From a checkpoint of a small model that answers yes/no questions on an image's attributes: batches of 384.
Rows from block 9 of the image encoder of a small model that answers yes/no questions on an image's attributes, named by matrix and row number. Rows with one number belong to one neuron. Each number is 500 + 40 x the weight over its row's rms, rounded and kept within 0 to 999. All counts start at 0. Numbers have three digits each.
After each neuron's rows are labels from the 100 images, of 14848, where the neuron reaches its highest value: "top examples" is what is common among them. Only what is clearly more common there than usual is listed. The data: drawn branching plants.
# fc1: MLP up (encoder.blocks.9.mlp.fc1.weight, 1280x320), inputs 0-106
# fc2: MLP down (encoder.blocks.9.mlp.fc2.weight, 320x1280, transposed), outputs 0-106

fc1.196:498525494594513546536471506447530484500539493415475484448523585555504497550483458435470520476527466505493559575454468452491471584552475580515539523476485510458457486533542535542496443522504467592488473529473490484487499543448522534487464440549464502506526478459509538507544468508395533541483526417587504509449560513524453
fc2.196:490488529497560516520443468508505564493505451595478463523431481482437559430440516579488516469444555505498489540513556566485484463504499509515519558507506442562493574480501453451487527521459507527553541426540482468540498443535501543535579487499582516481519510521574572546476465537563525532509502477498473470494461489476546
top examples: two-way forks; narrow

fc1.119:545501456571474426506518533547474487498533493480498447496469494423397508430494486466483548487439473491513483530491485570510442509462463507587523489563483515508490529518523543507487508546514560479484498464515423573534563544459514578489569523514544506390542478454521496500525505532488464477484480450598478579531517542492466
fc2.119:483498414454497515512484493507493497497498509472520532511505486551490518497478520410570452478481494503518520493436589499519523487511508531482511524531507486512537494521498551594508440569480457528492526538534497488542506481424495535516530511533503523476455496542438510492508460482579479587486453559487419453515541544538474
top examples: thick trunk; leaning right

fc1.496:526506479507529504459452448475480494482482536486481495398487460525567564521527518428570561466552548402498562560508490481424498562483543467469491559425620557468526489515479540535489495539460443507554476485464451543494477498425576534506474536455547535528508515494499517507495488474490556500525458504508524482520470425483436
fc2.496:520521522556511455515513572501552537592514514518544428566502517472497515432485409537452539519490417568478508434507478477464559508501485490519502489515455492495516566516532465439538453508527516471464474501476558442551460480549487510556491449555483484492490473512503507516467465540444449523531490516494445588482550572498529
top examples: three-way forks

fc1.234:466511419480473503532495469506652470520583473522476429515491465504475447455552517513473488427497477543548496514428427502566487472488483524546475530544477492576469502562492501458489490489510577462575514432540465486476589432539562520557499549524514437512534527518434451521530458548512485529518527565461466565496502551492399
fc2.234:543505498473520515526473555396494479499485580457520586533473505458488506535522526534483504520541503474491550449553604533465476538457520491465537503433528540524514467448540507466476473480523430530494547507518553498534462487462395521463506521463513486411465521523497495483459474437453573459495503466532504501449499476574502
top examples: white flowers

fc1.376:518477530538475521508489447489463527434505469493479495509468519444536612445524511502549561492471535526487577421516474508487513544445505534505486550512480475463488516497489553469487519508498547510472507537513493514545529488504562478523531436489577519475453524533527431498574437480530569443520480532493548636515513525496444
fc2.376:544440516453523483516582525569574549464458452460484447488430463496466407546471472534482519514567511479465486461477449495494508436551511430536463519541522506536511388467484466452526508513542482475496499549433500469533496529501502509542444481420470565479586397461599494558426483459424479484446462455461517486520543506482505
top examples: red berries; two-way forks

fc1.561:471518477526534453535503486481503550516491561471487463490472565499525436493507477547431497525482520511480514510509509520558495476535540506540489498527581495451520483563451624559489452550509530517500492435509510467428474533527472488524506515521570484453529532534529482478539450529514491547508514467468482539482458536538471
fc2.561:515533521428484530524546491496448489482470469466488489472527467459492524453443524469495464534509423474487463483535460563468495562440411482540514551530471532487475473488546458497516548474487458505490527534449489601500544432472501481510451487517493503605588430492512508508438576487461507473502469516515492475540553496477543
top examples: thick trunk

fc1.727:534515387505475474514498467509560489481540483504496521520530509503521458477539434487533507472513572439538505497542524462532507557513459585477483493503482543528441464522503515446533525496438436505510468470517450511494522491393511475489558539475487540530516504549475507509535454509451540549532502610503470543515511495516465
fc2.727:500489467492551511503522507502478541489497559494548533483533465556485535464471564478465498455525469536507531480492516557486560456494443532576560492558550522464514513530498504533516542435523494480441524426517417474507461506498432445476464475535571474476500566541514501483477513582450487464451470471495431488429593554500560
top examples: three-way forks; spreading

fc1.159:467484439513487470496501526480450563452445507563503571489575471494446512516565494503500567488506479496488456535463487520492461445515456467564471562482486486404537499471504508468534486495508489570453537430486515483526506537559564434571505557543479398565538531443499560516544481521512506577498471460535500558495461461541492
fc2.159:537555495483492507478506542491489519485504507486535486497464575420617526469471497477462520543589482502525488549589505452523488502546518488469519435526528461583463480487469510533467485493494481486551556546550425609496517476542431568523427471495488525569521487475502518431516499482526493474472451524519498518452472481479491
top examples: red berries

fc1.381:472474513506466552552538502570539515440546469467518508524558552466520442456465529508460508578473579493558467546639529447479465516536479427462565575517502499551449473526489520487553532492498461443517522523463431546521491498529526510542560422487538510513561491550490408478463551539513489567544546461523409509507488500538383
fc2.381:551573509520515468439448499437502510533470488469512452499449448532483583523509482494514502391524457503460512439365451503523561514510514515499460448498502456545494545455487495508469458533504512583476455505510580434500542507436413457501464495487480481497508464427436580527459471465518499419464467580526548514466505550454540
top examples: narrow; green leaves; autumn leaves

fc1.693:444559460425442501515459532480522461507549495524480473488551524480497451479433534467489550536529452598486459518502491540440524476504566518480488529499517481566424547456516507501502489409478459526505497491438475457531425482522459481484485567557548440427493521491534456493411447454516526466478537435512487515459491492469534
fc2.693:499458511503494527490517488509481492584450503495503448451571514506531577502532522499536467477525520492461525466510483503533524436534466529565525493518529567456442482482556499438500458512543556403500481445470513495526505506509463507502500530533466522552512476495437517458501543500502425475518529501527499462520470463491432
top examples: three-way forks; narrow

fc1.70:464474514564546478522552510474486514443502467504540449544494498563572506496481484461513532582519537535537462492521475476486499501524514539488501482480482490505455508531488483506628463572484502502523440498446491471511516481557531485471510438513498507550560591500533467522449575473426400516541477520497447518535587407537539
fc2.70:534469518466503535452510453549518494534515497505415472551508482506461517491480500579518535491497486468419505540504494492487501481508519499469527516449516492504503538476443497470396450499491527450551517486494522465526470513505430548529537443471465524574539475494521511450533422522537527488510481609508475528449495554539510
top examples: narrow; autumn leaves

fc1.746:537463439537491527472513502547470480464493497542545553461555493516498483497467486484524498465526478462484509478523509464461558523516519542453512486491497454489491444539508523542498421467569566473521487520493608529491506520525494524539483445477465458544599442502493467596532473563490525506561485558516570498459513515450513
fc2.746:505522461592477517519484386449485554524457420507545476484594461446520533519500561506495447497452522503547487536450537483532475426481460538546525488451569428569515524372490476541473493476506519481493526521522498439535486495519450505533573528488466537552502479486500502444534447451502563505444516561519488467536520463472569
top examples: thick trunk; wide

fc1.221:523467517524419498496580457508524489490417529494495506458542552431481494570482524541476567441524448494485461496576415532517448553489446553458536493518506580505412515481520572535501495523512459514556575534443498497486491463473502506520463517546500480568543616521475528493552482504524577500490492548490506435535499445429519
fc2.221:508473465493554492495548547494435447509523456465512493475481489515490486487484527408490486501514500500509525493452537410504537522545550479530453482501437493487503523373441419521490482548488474478535431467572430460526555554534458531474463435448509485582473467509531427421566518484506502501491506475478456551546474472450500
top examples: three-way forks; wide

fc1.91:565510513540478517544476540505480460509473522492566472519490513499485534500464507466444499518508423447482557513558520521411555521549495534477543479505519586521541508507500550556471439392448533489535498485522539543510490407486528514503510502471468477530506513483511496448469527499419501498452527440486447585578531513451441
fc2.91:416462486561449534503574485460513494484481528507512486475468586459509543462469555462583460497444515564514453480481506425461471476448506548490485539500581513462478510515486496511514479533541408544573523520523471462451520515532497459494534500577564503476490419462530438518501506476574542518555551508470500501516471447460464
top examples: white flowers; two-way forks; leaning left

fc1.89:469435500435486510532569528512508541459486482533457471520558484536441516468526511474493424476490519523499532568530481540476559553514482542540503459558528556513516530455477577540491465511439504471507540542551523450440443393451534458411477379529517491481507422470499613489492453607420468576483507516433523566555429401523533
fc2.89:510506524520486493482444529471501437469451530449593558454522518476502468495581494519561535470422484483536478452487514476545499496521496508444577515539557539514485413466475514525513564528516484536465491507528564503498491570523473541537536535502528483521479580524571450499547493492431515469426483500556577446470582537449499
top examples: narrow; red berries; autumn leaves

fc1.65:450481506540431413558502487490516497482464491452574519496463525413483442504480457460535473531544494526545511524531508502507514524513446418599478482491556527471500555537501507464523567503599525469538518471439449455491486510547496449481502528519471449473429576447448433505472455520561540409546460498566530500561420495550402
fc2.65:516483542478506570471458504508447535526534497479409478481472507431522540515484554515503487538456450455367522475495444594459532490509481563483516529508485502494525442495520520487504488524482531630460514508485543596559546520446509508454492543544510495585517477501477577484500484489458429538546502454508486522482516539438534
top examples: thick trunk; bare

fc1.205:517449563479438550553429523542524517478476533464508510532496489490488464555501510551463476504474513457529511555424503468508533439474441537539457446458417467489499543535511523566443531426455577486546502506525390487538499514468495530492509510491526500471503502514505494480433457531534504567564429536548455453501528452570540
fc2.205:594489553497486479459463494459473534454543558497522448436504574502494540526542475454491487513517497476410473474541524572498524484475538452477499592507506518497530438507442500482497486541539414520487384424506614456504514422501582453475569521522488534520493528469543462437582437500468458471503501497447489496442428534516443
top examples: thick trunk

fc1.467:547471450414503513471473536516508488490477495498505496549480497445523559495517483423495527460475517549479541554481443548492541540600506500509552460542449481445435516470538515428540509450491481512461478437509503586511526494508497571498514442497512530538528427458500488540501416455515561475433531495483445522521545484438537
fc2.467:463531518501487533518551474474505435510479526524463494469576515527465492446525550424572486480542529544530458480526485493502543549511499510501541556447528539498537473558489558551525476493473526418492521553564484466408416479414481451488493523577440516550463456602501549508537540493492539548557552464518529477494451459540476
top examples: thick trunk; wide

fc1.749:456518500556458507560508547550526472452431467453546454466536449438468581484452561551461441523521493494450509506499451520548502597534547486568518505474480531481482562503528489579492528525498478586507615529482532433509576454550471482507505522442494434518577520474466474509544541519504508463457437518550509531514477509435497
fc2.749:530525478500523442520497438551497529478561523518511549507462525495511435507538530488554530444487554482505504459549494520454510417469472530403534548495499451524494466415446497439477434510523508488446359508473533600488441602463542495444462481569497552455460471472550526447443480474496491454507503478479534504565522491513498
top examples: red berries; spreading

fc1.721:564501510467435476550495504523562523511495436532527483494528540518557497506544472489431518433474477501501522481488574477511509509475522519500566484471467516463544423411486445515528461552511598434495442490454465488527595543485513544462446465498452465504560518404486552529526476457523506495466438515538517524487504522469514
fc2.721:509526505463550504464401516438475435511433534546542487434531472471528550488514488428612479468537595554500514601483476489496497519504512525512438513452518479528527514532470505469464555430516522577461539548530523513501428450458523484488484526460498527473454462514512537449484547495489515506535526530398501550491509518530515
top examples: narrow; autumn leaves

fc1.126:541530504508585487515481479462490529433552560536491503516451463507388515493535489481581531442428509550497495525582457525495557497481476537494503476482481492548534451494495568499483427507432484554500535649548507513453457494503522542524511447504483546473525538498538480435470443446518560476517445461529544494485448508511538
fc2.126:493488546552483531470542474580497562557425466519474498601530481477541513503514469526520510546547499472516524559347491528494504510452518531516521473508475556487464456461516540496509647486492491475459583462527508597560499531586554464462513489505485501452514542537489444582531554560498542544493523472440497483487508526467520
top examples: thick trunk; two-way forks; drooping

fc1.253:512563467503467519492594479526584568501494494456487496496510521506458484554452576485438526463491491547528511511509507506506406486566524592502452505505444471506568452517572497482504490549489534532501471424581473566533569451450524512558494513484464537477573520501529449487494474450534506560532535499483502487495513456521569
fc2.253:536452533494584465496450515518492461479422498517534503516416513486467521470521409488540490500497529456516486505541468471450572508499500417523538488481570481469501524497484531529382533536504547494517535498474540483513415526509430441482555490509540475481476502550440466462504445540437540487527481492497468562600488539532518
top examples: three-way forks; narrow

fc1.637:517552446521408510538586527443443458423493446462488473484533459533436545432456483531461474421489478495468495480451453459475488540460467558523492498480525504400521497450567473432377534577504557514504494486403496508480600512519525473423508501498449408514485526556488477472480502480534480474582515568518514535442454460550454
fc2.637:503515494506508534549417496546467518466453508468462559444487488496478543602514541412546617517512570486495454484530556480511490505502533480515469511530516467509506509591499440508519503482450494589529450539521422449456468524490563612455492515471456425478490434454460494491490594483493482444540509481507544446556510468461526
top examples: red berries

fc1.511:626508589574444486495543542417540521481534494496480474499420503522460456502443539500428528510491448516432499537516503514523476529457479478409485489500391496534452538455461551501535483477516510539586457563460507459470491486519545498528531463545488367484549573542480498480530519463484516489514453457527512576495503542510496
fc2.511:485464482456475503489492504481511526509452497469570486519488592475514503456567535479582432502530506578474504457467544452504490438500452443538472495466543487421436423517515492452524496522507528515417500470489488537466472486475451474460526432473523582546558536481555450480397505509508485477498484477472519508568523551539467
top examples: two-way forks

fc1.747:391515500471580491524504520515485506427481495415522565477546526484468451471425502510447446503540512542526507463464519482483508547553431502492527478501461494492474512485442551532510444474498516466473538451504478438510414473572470524421438463487521508479494416528529539528445483467549534434512501511518467512479530488450525
fc2.747:426398488575562459456503495511436482502527485474448501516458503452465423489493487540464499490486490448476484506513516556442475506455536522513538496466498505500521481545482460581570485498515479418463465529483488479443501405438586437545489499518526560488513494589473525531431503503477485480496490491461564487514544443484466
top examples: red berries; narrow; leaning left